Weights of a small image classifier.
Model: 32-pixel images, arch res2net, norm groupnorm.
Training: soap at rate 0.0033, 6100 steps, batches of 512.
Rows from block 5, named by matrix and row number. Each number is 128 + 32 x the weight over its row's rms, rounded and kept within 0 to 255. All counts start at 0. Numbers have three digits each.
# short0: shortcut pointwise conv, stride 2 (model.blocks.5.short.0.weight, 480x272x1x1), inputs 156-194
short0.45:167093069128170154140105172141116136165076125115129124141144120087176118118131169139155117176145199128168176151107181
short0.46:103178120155156028133119141150145131123155148113107130077120158094040109135190160085152123163146127124061052180220138
short0.47:138130171155137166084154164147162177144105111125123103066113120094231105165114129193064111096131114079149143191128153
short0.48:137115141163134124113072155118139207158156137120178069083135149116157156168131129200093112111166136158121103175191180
short0.49:102157149142127112105143120104116199144087122163099113185110112166030121120161125179079145162152129121109144091098138
short0.50:150093072122085151165133119096134147094131135107117128198141120073088127094141177103131156167139134122123096113054079
short0.51:134141112052159073060160094126172149145085058121063134162127123085076173116118148080115198110078168147108121134142082
short0.52:164114134155148135139101124067133104159067121124144139132142064198084152171145117092103101162086124133178134121090058
short0.53:130067144147140135092097178122135154101125104163176116134128198136112109075135165089148193183071142134124154125145138
short0.54:156110157171096078111161091112129109154126114136117113164134098072098067183138176098143142146148116167098095133160164
short0.55:098125147133119196155113137081151089182106151171184173110149156150133145206200067104153097130134127038132090079159099
short0.56:156134121201165133124145174123139145080111117077123111082115128184182182119116160147094109115098125155112105102179134
short0.57:118126105130149170127129159101137126157161168112166170180110170099099151176124182108141142218147137104146139099132072
short0.58:077142145098185181103129110179147156119148108120118130141107142077147147099086129109148131144163103092160105153123140
short0.59:106225137107130101121105096122114091127176109082119163158094104196082144209135119073153091102200160092080143162181167
short0.60:064129159117105120171137132125159146113123099158050077094138119154080127145162142164094127143115043136113157104092113
short0.61:100173143133109114102124115128140151060113159133121112073161144094111115109112111137154148090081150060139148134126161
short0.62:159111177111186114096168156145171181122138137121128098164102150123111114131134174123125103097201168067142181060100090
short0.63:120120162075153083109154139163127144079126099141083086181086168120170170120133182056142101124107062076094163169163141
short0.64:213162180161156132141058099151119147103097137076077178091142120118134126077106103088125149142142094101119132139087135
short0.65:110115118171126138132126134104108132146154116107087112145092139153087151140173107161128112125103105157114165100095113
short0.66:117101113123180116150121151174149157093160073122125163083147100117123122179110089098106118137109195087184121099107199
short0.67:123202154112109111081164121113140164139142119090132116153147172092118107105138085182178093079160118079143157157160116
short0.68:130123106176158126134175155083152189145104119124114190142110096117106173131061106089105108115131138067128096067117089
short0.69:112141105076190116090136160108154126160133199166095121117095161071127114091119111131123142137128104171166123105116085
short0.70:175108145091091078094107132098109106148105114142128093114118129114084157164183151135167140060103103121141131129102122
short0.71:125107152152162044103112108126161158118052181148147088091076144101066181148116106100118145191115166116103068092090083
short0.72:077145129138129129054121082082147125085109172158095190136120057122140125159160135153118160136158125091154171117081120
short0.73:178144132118119091101209147167123159151138140079111162118146136108123137121089113100094159089141157156125065161113157
short0.74:148100047138172119125175109131141140170152076101125129120156100104108118157136115132115159104121087108218136068108088
short0.75:085066084083134110097109104177156122084116103074152118127142110116144078167115163126158133151137142102142189147172096
short0.76:109134183090123081079080135139169121137130128147070129181063122092136146117082147166093150125149093113208093092129142
short0.77:145171114106114065166116157115082095149089129140146147085148206095081153088163199092170136180145094105123067130132167
short0.78:134151187124150106097158127089195123122134147110074156092153110149091130131085108118093103089053121094141140092119077
short0.79:086111104138109117075083101103115137162153149123138095144078105144082130148147178130135168126157138111092154144143171
short0.80:103092180081067175138121173135109107069136150185107102076119165099153110168136158097138124110111132181150106169116146
short0.81:152138137168114120189099134154155134178110139090086154154074142158127118115108132166152171174140094127149129107103108
short0.82:138113114133161156175145104100175131187142125159180145198162127109095193114112152141124109122170136153114094125187161
short0.83:100093057196093100104114071128119081143118124089082114107149083180150105171140106100083061155112093107100091118075138
short0.84:120091150101117085097097049038112115165095136145150050164143102120142122242152158090140083173147150135174114103101116
short0.85:137095154120182145086088168084118135135087102146137129189181198138132147124183166106101100126174114123128183108090117
short0.86:131103102082167151131195148159108115106143159150047088111157126177125107126142101139123086078118144098131060136160111
short0.87:082131131148114112165076112115168155153121159116154139094099121094212170134095113130134119120155107109137126141156110
short0.88:127135125135100158154107113140140090141093067121149099140116099153116134141200166119136127149093112096160166141106091
short0.89:133140103165119085151103177159089092144183141123096140141151197091115143166165094149142074070145114076099132154099130
short0.90:113113164088112139115142093136066159124139077165114108142126147168163103180137096135096193095159097086038117141123098
short0.91:096087106175072177144129101193048085116089072141147060155177078119139142102140124118112175142145097126134160127124097
short0.92:129118151109136172181145082157130152091162079139126146156144147143108155106149107151143150163120162153078161147148129
short0.93:132094109143159096116164147081145151130168123149158167129175137143151162093134129152064117132084133133127105109158074
short0.94:151115116126145115163135102119116129137134134097103153119143161083147139170156169122094149146153131091119156150147119
short0.95:102088135105098118153098090165144140127149128115086159182156162064134130177162112171121151175151097090098199127121159
short0.96:166091106120146140082171106135118121080174151115128084130144065118079174180134101105122172106098126170102115109111105
short0.97:124120096171127141052137148095076108128135060117151082140102128136141077193053100156130176108128163129145124164136114
short0.98:115093137135139124114154193167132134168128147102123128076120138147170120123146087138157193133093094078133134159162104
short0.99:024136118085110133145164091137077106085091106170122126116169131141156138102097106100138100084027146095153111080164113
short0.100:180138082146131135150150186171117193149148153146146137166089142119096125107121139138200163210141117128091114146084148
short0.101:155080134105169154181086209163079169094189107156137129105105189082149164107097117077127090110105153136143156174197144
short0.102:115158169090105104099153135173134158151147102095176088095161173183152143120094162140104193168185147127095129161105126
short0.103:059128142117150105152100146157110071084160069111141103142174195111088160147126096103148106143137103097091125114099153
short0.104:114095120095076215101138047126130108173078044118161108130107198123085149121127143135091099118134115130127134110076137
short0.105:103190163160098126072159131171163112103103064125097117187127150170148074131176091112090142140107101107136127148144108
short0.106:131108138127148144098176077109114107069059116125067098153127112156159145137081125053119098080148069130137186058117147
short0.107:119073154112168156094195126152145190080126186105206138133110134141112068154156119139129186090140153076112140146115064
short0.108:143119128072114084162095134116102106128154124148162133089197119127105189092094155177100161090103150149152105134136145
short0.109:108110155151150106113038102119093119150139128104062118123146167136199149149067095096131128063102104189120102134114153
short0.110:115092163144106169088143104108131198121068134144134108152124079163106154132072121071163128159084135098047172086111146
short0.111:154206160091143162113106113145124143210116123181124115137133147106117098181125131162081132069067085084120154095123079
short0.112:091144131101168135146119143066095129136157117125146154116116109149122160123177137158143166129173154097120128168130114
short0.113:138166132136090165087105122095141078175087146146118077132119131120169123180080143137173147201115158086120118122133103
short0.114:095163146181107188082116082169077145077139090154102104147113238123117175120082117138121103109134155135150132107166090
short0.115:112143093076163143135157122162092088108153054135104152150089096107129113182140098152160103094089147206160131117159118
short0.116:130199174121111157109111047159139109116104139140123058108140128113114139127207165101115153136126087069146147132143103
short0.117:220172042140103105164094158143124101125136118188169155154165121127201134075116140135129166132104101084108136098123143
short0.118:145109168151144105118163146099127096093111163127147124122125139132119142175207140159135170152133107106124124092139118
short0.119:062108178102190171151089111074080125147102164151145102107143094115068138174092100126134122066084095101096153113099074
short0.120:068185190147152136111136164183108069149120144098162110076125133134120150139111108174143086106157129090107154082112141
short0.121:122143154156086117094131113111101162136152160123139134118107119117138128144147105134135145047160125049136142163153113
short0.122:123126091098089135147090163166106147141150136171104052135156171159146077197120125135148114186125142145166091123120114
short0.123:111116089070079119125096174108138132124164099130097104173130156180085119145131091155089130107154084151151136081108108
short0.124:084093125126161112085147103124143111099142107095115136091131135188138145104117166094193153096150099170166184115163169
short0.125:153086180108130088097131107033103175099103125115144109149161082133123150146138131133072102126102092132141171102114088
short0.126:111122161200106166158162149156162193127132078152140071122190091137082143170136155162134129106097133100102146108105162
short0.127:118162087121131163139087083199161092093103154120120198152163126096138056128136084149117207121160069127120177185140126
short0.128:089151115070166090122153191094139036121144129130146153086147122127111068145095127107119123124136096110174143105082134
short0.129:048121076128118115158060181085114124117162122129054096129150202127200175120107144123115118145178118092146124123141153
short0.130:158110065170088166177085172090162151158108166101162152173107075128111134123144096090107187186145166141078147137159117
short0.131:165196101099120098098133145142117078165128157136131116131105134091142154156199150112199138117160089102062176119151087
short0.132:169168207148139187148089152164162143107105145092124149104172104105117093104179152088096128115123147125131145121130093
short0.133:082174095093096229088086105168130102095171083113034151146123171094123159109112157204166143078040089108124097163097181
short0.134:142065096137122130126150147091162090185072144120091131171195122099097197167115099109152068184161101141093143132115157
short0.135:125154135159100094145105127167148171096156062147107206071117155126141138094155153095120162046178158120202134170187113
short0.136:084168088229090101128121152109125110151099109096116100120144218093113128105073136066092135155124134105115121114116135
short0.137:108125076172120096105127082119099118090174126110132137174153166162137112138181132105074125137122094163083049116094104
short0.138:132154155107123161094118105104120130088092129156162160114158173074111113114125104169066123095122159119185137095108114
short0.139:126098119112057073041130093162123135100163113135113053130136147122137128125119147158106144178114073136154161145106153
short0.140:150135158127146175123076185162111151063204105096104152103167157106186144209154103139145107143100181153137146107099139
short0.141:086189152139144148091124121154073113084121102141155129150096146098168140127092125141092155118180117121090149156096133
short0.142:141126107129099115099208106107133172162127114150033122133064160092199118147187124221198109103064136130177138119168177
short0.143:057134130111092111133177130119152160100155180109116168162124093157103085116138125225152106117126091147118108130135081
short0.144:144156098108164135188131154123142133114139124109132138127112179099158180122103069151139146128171158110126151155170138
short0.145:171172082190192167165159187100140118106115144063130097156085132125145152114132124175145098165184150119049153137121105
short0.146:147106095135091155149109168147085094038134177112160149152159092102123107146192131136168132131161154146142145125087162
short0.147:062119119204147140131109058136122178099182092153152172137134146096108157114153158139149144181186147155083133119081113
short0.148:115121157175109106089127092102093129122127136116116121149110203142135134186152170097121095097166081178120152139137139
short0.149:133143098167132082117135158153145141133130176097171162125159098144156124119088081093103095123114110081154094130091149
short0.150:170150091200104148133117109133113140071184081108138105111127166103098147057085108199114119147112129124118143163110143
short0.151:093070126075142140098140123128173118134135166127185130091109155145073132110084148138101087098114204099115153201208115
short0.152:130145116117139079051128107064103134165088087128111099181112155119140080123095152102179203116153109161096173084140115
short0.153:137119108143104076114121176201101135127175063125066164163058169158148081114116202160096165158146147119144166157145199
short0.154:145111087150091192150098142072191123148072043179170151126108104099142161165048126146116090157144154103101177133057121
short0.155:155072137098168147110174129119133122108114205184124087128119164146105071177076098199115115109137099142154171147141120
short0.156:126202177075147100163207162136090166160175107171091171166116080137111130107155086142124150055090183167090169096142083
short0.157:068140160134096140104068072204110144112106116149110129161181202152140132142084165117096109107147156093130151158135112
short0.158:114148080153155170180135103133182105132122163108133152106148146137121189098176130140116131093163129149089121117103125
short0.159:111134132106139087106132071086137120104158182147056100121163110186147073176135116132149126087131153146161105103159213
short0.160:145105143107148144091094128112083144116138100123108126175181113097155109130135181132099062118106122154091145109137178
short0.161:162118091107190124199094173109132070118131176097054171102085184144137169174129099167142126119164121185144103128111172
short0.162:120116082121109143149130109068142066147127100147160105149091121168087098124157085116141070156136141105061098153119131
short0.163:130122115145231163125144118109114186112089102124101027110131122183109139097123136148060078092105104115107106098092136
short0.164:113141139120069065171132113129128092142155095114100172139131116106134125164189148137173099159153136119176109096124112
short0.165:123138071058158188135127101084176084156101102126121119126069129152130172116156132089167099105164155187095104174156102
short0.166:098081101123087147120161164082122167100103105124147083072156095133110121111088162140096146141131154107103129111146196
short0.167:090055146143099121129139105112109125151169141153159128128208132132125156086087095104098103104183105142127130140142169
short0.168:097174128131168125182134092089118065158171119115202080106101130120149090125127121127142170096179070129072122120064172
short0.169:132144170208167127143111128080169116132143110139141140163134140100181114062099140158043101106120078073084117074142109
short0.170:103127156156136161099111176150111104131124133106125091132104137139138105162132113128106094153113095086144112139121141
short0.171:135126101138156165108167106080116086072101124140135133141143137087130099068165187140125104143140152106102157086102107
short0.172:104096138085105091092134082086050142159154145090120124144096097132142131097202144125117116097076109186103107092188160
short0.173:137123140103161126113141112154118064166120097150127169137143114123132121144133145088099203117104153139066127132099124
short0.174:100153157141134183120151224169081143174143152148129112129157153098103076165128171147105130131090133115136141115122083
short0.175:112092089057153138094172148127126116107198051134110164169169115153135083143147100143161140111068168106174143142100169
short0.176:061172126132101125074116154088143151148152141140124127136146152121134117105181120192078138112172161163150113144177112
short0.177:084176129120145222107121099185131118156124101165119129105082136175108107115109089111136101141122174145121185103114157
short0.178:173138140131103105161107181179140107135133161131147149142139171157094127121094148160182063099095082091147176080141112
short0.179:126072162167107104159100184124176158165113134132155139082119106132097195143093115117105126143206103166140089119140110
short0.180:099180148121166176172136171121128184145132163172126187106139143079163110130106128091083135100133101103129133086136144
short0.181:091037159092160105097092119110170063145093189123108096169098142154170163123186122124169129079121116144145186180138165
short0.182:156121099079113187150121139136144083142108118133166136160095111153072078097171123120135135092112127151114130135073133
short0.183:203148153105066135118126137164093190153117104123105117143156044151073199047123141148123101134149134172162174134121155
short0.184:110127112107118153170122144079134168112114131119146130076084136129107124139078167126156086150138132144189140123145104
short0.185:085112151064094120115116127091117054178122071115103088120131061085145131079192123116109152114105102139115123090165148
short0.186:179130108154131152089125153088091118102092134136120103131196098159129078160143103083088129074169113084082129121106133
short0.187:116155132111177109149161078164132133117065132191121136095118083145106101153089125137177149108115088082106084236167066
short0.188:156127098069127127186068172097062116175207118151114149111149117102094090158137127130138142142129110173149099128099097
short0.189:200153152120131174160130104158152130144177122088155106137114176118091095157158086149160073078156096173157087158175146
short0.190:175122165100117091083173141184140112124193133113119142109116134056128098121201132080100193155139107137136067136117193
short0.191:131184149135139135097107125159177124090141144132210125099099105131145059116138149157109141106137122088148094120096134
short0.192:070104047131130095147147154115088105161108150112140095098142105155121142124143126119132067191127101153150113065092090
short0.193:116130119078115174165119115101192156133112135121111114069116134123156150159132111142175112099085100160110110148135176
short0.194:115128129062077141076092122158133059139102100158127115127131083135102092135128189137126167081080148149175101076097121
short0.195:064154118174129123096148147089157123071079195107140071113138123095162148110119109137118094105155154157126120170158131
short0.196:109099137137089109107140173152115138213143164076174042134158106161133142106110173126158110167162110125060151087145132
short0.197:091158150169110094077140153091112152133113073136167142182153139151155107094124125157127155123107153121091165154194109
short0.198:132164119059132142112131116111204112126142133129108161104134068121091184102083125147138136095105122122143076117183157
short0.199:150056121117102076137168157107133112158186138148148128120181123129114118087111106141201112143076148148154147129144093
short0.200:160161091124080099213144132128119128123165101133129137113118128115098150129108143082065125110148122145125119123161148
short0.201:145132170140140149150156151078140167149107093172121148073138150156139210167066184126133136063150140081119074073123144
short0.202:151103124127078163187117153109073156172118139143150109131136143145122176107122137133117093154107140145140133119096138
short0.203:120179113132105129167136062153112076136133152186112132128122156098091103086124137162126091099089138102120097143133083
short0.204:126182128202075137117081130133100139145155121107127138133072164183204143154122202117091091143114170174105158105142109
short0.205:107133127109162123146111148128153138079137116137150179175095094140105124126137116157126087125121103136103130121145108
short0.206:175168105118075134139177096212105139131114178106160137137110157134110146050156087144127127147136176075148068112144153
short0.207:110093137172141097148137131097107128106087096136175095165108092156098112121175093152130131144137090183099134120135146
short0.208:134130094153086135175116090115092135099101168127112124105116091164117127153119152098167108142133124141060107060185171
short0.209:129071075103142146181091169159106118220145124108079108051112076116085156150107109067108169137133159144074095145167099
short0.210:109076099112043178120120141075153152198135126188129064158059116184107138177169128115133103135102117090178122096170155
short0.211:096174115069123181135129138137137113180125126098145104096140147104114168087206055095122134110118138087176123147150179
short0.212:157102077158134087103104051136134171167153163097110110067144153164150120117164155153131128144150102156165136164176093
short0.213:179087142131079123124173140138056140081107125090139137126140133166132133171128183092163141150127097110145111115122102
short0.214:155133143149163179091146160079152149110106149146102174150175138123131151095109176151112126135168108119106178084076110
short0.215:118127121165170148158188173122145198155170114121074116084175137084184122128155165145137135065100175165113134119108055
short0.216:109172094103220076134080157132086071093193117126148159044154143191125117115139129075107099154156093163135119095167119
short0.217:084153060128148130176141169095133161108137120161129106141098082147117126153117087115099105196101081131107091110204161
short0.218:133100144118178131126190117153126132091131136142110180112124188145117174103104113130182128104109136106147160102176141
short0.219:134132164091092145134191083078127089135160126140170170112145153155083153198152176097118087134155069137126104102141148
short0.220:139122137142133128097091161089100132139096112119110112124166111110093101085148141116125109147126049118170134162122155
short0.221:108096093165106195123056125189056126109110138142131132084152102149087104135151127135104130030176114141167092101088160
short0.222:128103073154192124139165108129113145137099148092119118072135100161082118124203091124152028196123110181137101136163166
short0.223:120144163080171094148121145162112116081158099166132172152095102194136064117102127191110134138125152181083158112158074
short0.224:116064125091129093127091098148082035065180176115116120122073109067103132197162119175135149138142109166082072164093131
short0.225:121139128100122158113075145175147154142121067093145186156101128129148185160116150132089107155136159111154168126097100
short0.226:139169126134099157077116097183138143113130076051041103148106138159187118150083146182082178139118101141150117154098117
short0.227:120070116157123149121146129113153087171075121127147103157187157126129170150148134116123134132126119132075138103133064
short0.228:128087134126124157103154142127119138145152131148115166116104166102094178151148057098139078133180147117088090101124120
short0.229:165127086167120185124098165109138165156122086155107146123123148132107146143141149096084176074174128144145127225147149
short0.230:125146109067108160129214179172086073113098096109150097139076179150137164098132158165128084127109141171090096159127077
short0.231:101118120129156137139103150128081053119152181151161053137116118129136160155099158149101151095148115105142136103125120
short0.232:160126138061051085118175146133154094148101074103128217103163105149194107170179145103099100100114119120174055173089114
short0.233:128083116122113163133121145097152169169151069069143103135113080157133132160119144158175028103156174113067152088174117
short0.234:115041152156118161101172092150147183165056189200181121120154163118117105147165097133112164162099124098159127132148134
short0.235:120108165141111210128145119118208093100119150135143113157112120146172122121102146162108105169112135131172204133154108
short0.236:180150054106115155121168071137150194114093123129164157107174148156123125183155115159179117081139096143209131107137090
short0.237:076109078074044144122110090129067048088165111127147156146090146150133112143086165092136106180100155118138128154131182
short0.238:092138099112114115090105150138118133175100112100160095155137182115141133154132136139142165165193088174186142215155073
short0.239:076140106040129139130110180119179072151082078139140052131154096048144154149145162094202122131053141118139112186086129
short0.240:130126118149138164115153120120135129163128111168171155081145103138154119175118192160182143089079117106164113190097095
short0.241:130152129158129133115098128139166134089115112145155133139178118106128086102092115168129212114130167151101164162158096
short0.242:058137124209115131132081154187118132183118074131073102126139126113170070170104141059126099152140100114138133132083141
short0.243:081157132125093094116155116100083091144158093148118126162094069135121156128121207109159155136166113170147130117147180
short0.244:115076149077109093119100115162096101170119151137130190138167167078107163197123153125143150167152159134137102148128084
short0.245:163130165085167080089183150131138163075117116094135149141093103115135117157168166105130099122087109141171104101157121
short0.246:147148115144129114112125075147148119134042107162110098145089178095147084144111185078065125200128082138097125115143143
short0.247:097094161109164136106063103131108161080101086102185171112141134131155098161186096110106110120064102103152099091154175
short0.248:077097137133090124058174049105149133113078079127118065045151132149139129117126129141072124140131133134132170120126124
short0.249:114143198134137134094111064112073152159125127157128102085154115153131137209151115156134154102120141056102061124150135
short0.250:170150127103110054083109124155128057158156111156130101100158157162109139098137091137135112108134088165156152078069119
short0.251:151185151120150087137133112120174140066170091101120119137077113118105085179184090168186164223112106103094170112146132
short0.252:139095133141062124082131211143161158096167109081075183160169132041105161092204136134103109125124133160094124141161141
short0.253:126099129169108143114121191013146137116100123101142148103148129178194128087148131112114150173077132071090146109147135
short0.254:056107118150121138167104170123057161159108166133146110179102115157153096188106130080157159054130154131102149124128177
short0.255:151151094104062076087151038097123119134148098143156149106086062185143155160091188111141074116132080105134135121106120
short0.256:140113138126147094102132120099126108137137124153132120136048116169132116086069142157146152179102083130138146084118127
short0.257:201160192105092147159147116165139151143213112140123087116183175073174144142098178120104106173097168095120147155075111
short0.258:158114136095135183190105080123130119111111145158128159056155131130112146146098097106147103095146171133106147127107111
short0.259:111137172111120103119175145167141071081162155192087110055110135138106102156166117127142106113106110129154117082161105
short0.260:102141177105128164127152157145120144131122154162124145130122169197119108107166106133176098141166072138064090099148176
short0.261:186108115140139137155130131156109151145101142103148125075140136161102203089088178119132137122157124136132158096096176
short0.262:070198193139151147140132120159073165139159120113169132096116143144155105173099150171117095088159112110126163102092173
short0.263:065098192127177144128148168121140075155123121155127131100160097188134168151106076131131146103127139135093061128142098
short0.264:163097149084208115103138089116118106116144154159170068095105097148111111107095114108150166071141220136100144121167101
short0.265:145136134101177139186110129138177158174146130114095159149134117157140163075120085173176154114205109053132114129161119
short0.266:176147131120127155122160144025095094127136136137120073106114103128085105111162143085161120153108151114170185094147134
short0.267:084073189077189111153163132140141136085135116110163136127063081135165088126058221173113096129182134113096140187148135
short0.268:097091110099148129117084160151122094130186145117150081133079069094116159095140118150124173156091101137129153179126098
short0.269:146108157117140195091162098127147160100081165132180156152173171095202127144152129157126105102124091133114165152127137
short0.270:114060091077169113186119174143120104106083121107146115214128125074155187186136146129057118190109160111199169132128070
short0.271:082070103117117178079109104181161090109140057119087160144101114141165126205156130140123110155162188181161127142125082
short0.272:172142144198164150086163093158147148126131120165057153133106122140145127153088144149068151111122120146136105126124115
short0.273:082119092105108210170128103078092133057101102135135096116124077183154165093149103109065104088166115078135146131103095
short0.274:139125109145143151106140136120150088112099109086117108162118117132116079201079089118085123115094139127160138171092059
short0.275:141127174135147141133165097145171159194127173146175122145109148098195101131134154135145145116146140144138132123135106
short0.276:120152171182119134108108096105086171146153126107112130132065110120129152144123065042122102190146108189126153098157146
short0.277:152099193095133101130146150144144108130193137132070133111141081102140137146119170096156108095104115156143125155098139
short0.278:131112104123106057066157173113069066091139134110135112159122089120137125176141119069097150117119116085133086213078220
short0.279:110092178132174102094083173063173136118160132158142075128102136132155084152124143137108087138159158102073158121096143
short0.280:067142171127154146113118104101103064084142127099193124114099108118172123097163113147190135113094053060134155120061163
short0.281:205118107123121165139119098146098128184095181140148081205166124156099142115114137071105118178193127076106118139144150
short0.282:104071080160127134164146167095061156153138143129142084106100183125085124111119129100129126094079109104157140109116128
short0.283:136141160085116197037058110134133155165048099143110114155104098137060089128095077184122130104117097178194131080143079
short0.284:130178208123136111109198133111134142163142097113140118092100145131141129114170128154126120179131098145147120158076130
short0.285:113100192166138182155127114116161177135093150118104104129076061077178125143121113151114082142154135128131142162149100
short0.286:070115172177103163110062112121117136111127099154108141157118147165127149145126152135120167100088186155131121054082144
short0.287:121153101105091091111087123095149184141100123142120084114138135107074097118102158086097110138162125112085105165114111
short0.288:120108150166159121108103114083081078166150142129154117092133116125110110150151161121107136146067143171106091157058093
short0.289:158124137117099115094095128139140068127181103140128038098100092163144156164145146165128135094101096139158157113091146
short0.290:149093184113133105110146108173130154099057088122106107121193090100132129126160149137186119096099091159119163119137140
short0.291:154147156132145103114145181126149143156128160153171111080085103141114126099168120060130144074128117176110118113173101
short0.292:103099067114128075115184113153116139192150105149154190127147166134105081132103089108116118123147108140131123105103116
short0.293:135111102122166132164145098130116095099132115120119084099159104104160072107181154129107130105126128148177111095095152
short0.294:150139169147136138103118190133094110091092124107121130138129066095095149090054189115135156120112181101149152179161079
short0.295:127137088113153128114162120078092101095161114131156131117097119097212087095126155153124145102142123110087123093132096
short0.296:088111128124107065083081103099131149177179111116129161127141153172176118116096139086106160196144172150059095157191146
short0.297:099112124126064104160169168141119174119105112115171090151101093152141147139115092134142129167140125132150183132099196
short0.298:154173162156183095101101112133184167108186117109134063151120156095157125099127139139146082084147100152140108111185125
short0.299:141166093136159103111066121056056180080111095138107062182079103141077122117116120106158208140158093164117161120158119
short0.300:143157104165178194103186167164140160133117159120210159127131120131176115110108079156194126125125106132159116141160136
short0.301:083166136125078160139183149112153100145100142169151131079159147081158113081109047101124097094139169167111121097127128
short0.302:137176149164204095143093109133148146135121150160167127164111160122156104101194158113143153158144086107058153090177139
short0.303:110158104130132177077108154128189138151192156162193151153087166151124073125083124123125114092114166149139141127132132
short0.304:198101104196180152119133150106125137106109167127178121155170136160170086150092124158116111146167146173161144135150087
short0.305:132146099142152077089151086116130133071108127121126151124095146118091065102103079118222088153125135127072079136145078
short0.306:117155121156074139048157135119143196148105089186154118100097096166134107096170157141152137133117079151156090103100134
short0.307:138106091152151127117118157141117064089131103085133174170174130152157138103151127146143076144121131162180212147091108
short0.308:133114143094087136126125144123167166108115180117054131109128150105142137072172113098160102131073135148147116128143128
short0.309:096061110167169085155212163115155119126105094124130078108080087166133178140180136083166101083122111085076124142112153
short0.310:092150093132144159102108147157093106151210182151212083107148150113152113122097069091114165157108075118150140137145186
short0.311:186167108095113098130112108167137137104116156132165109150105125190095174155135137074125147099095096118166133160112168
short0.312:120173138190108124122155124163112130134145069091148109154112107118155157107087159125130103145127180099089118119110148
short0.313:126089050166128150119075144094145162094137125107137116110065151101170111196143094159162094174119132163051096117152118
short0.314:107097168160104140114143141183091131168128147125074054155135098124052153168106141160085121153073123155143082141085093
short0.315:110121161101129090148146102129136137070174120113095133081147167105125138130116097135136135063108173066120127134183140
short0.316:148161171140085120117154142173120144112170114118143112133138149148168173144121087110171070163165131132181125048128108
short0.317:058150092177113120141119176074204112144132136123177110170086132135094055109112147182139099166104135113133112098111147
short0.318:159127123175108200162112112114142170135123149094146056083124132139090164124127143094111097119148165143120133150098116
short0.319:108130097133090027166140138082135063121105106125133149114142184138132109072132065112122138096122154166144125150140161
short0.320:149152167196115127183135145150123138160144116184143158187096135121140093148099164147102088124131139113196124150134174
short0.321:073094139155125104140043154150101146180145151160166144108161138097148137159126116106094115127122140096157157164122120
short0.322:117115064180122093095154091124131159106161127143098150103095081065079095176068115184113097119120136180116102149086118
short0.323:099072155152079108134136137136084098169099100138101127155137125128105124170122168146054100100090124121164087127083180
short0.324:098172136176146121148106169164112125132053081107124135127115121158097093155116082114153097114165165115041124175182092
short0.325:117166155096110133173138140144164150089199084132098162129094157138128211129073114128166130122151162106066070126123196
short0.326:094112064110154141120178148103081110108126122129121146094166105123198130113162108075113159097099153065123162070172158
short0.327:129120063196115176114106163127096175111164158096156121069124138040157163099105147102138113157105092129128133119134173
short0.328:111158110142177120048172118157093139138151128188138084107094103140119144109098088111132096130123144182151151124101140
short0.329:106107120159156142153130119133158138119182174054112102153093151125122077136096073101134108156156145124111160081161114
short0.330:120196158135095060116162081158119174133073142118157068139134122122190157143105203114143142110130172135148140115137122
short0.331:146116112185101127151141122131180096129163119113089085121118136109119096126088133116143076112163153117122179057091168
short0.332:156154153116130138081220131086220072155133160110075120115144139121124129116144077219130090153146141127111081171088118
short0.333:121076108108105119120124100163100124125140108113125099146131076058157157118190117137158071162178092124105119132131100
short0.334:192104107132120121113181110114104110156127093115155089027123128128164138146070154148113181145108102127123074166105159
short0.335:157159107154127176133169084163153129116125146091124158084120109064136158188121186109088125086096119135104165081144108
short0.336:065154141089190173107119140138146149153133140037086129125136148193072100106068118170125103116105103091171111145088157
short0.337:183143108121216163115097128130123103103134145159128138158112132110047171152137128156100117087139202174105178121123080
short0.338:128105149135138170130135129159133146113142137158125143126086149134138163163110146155150135176181106139129149163174190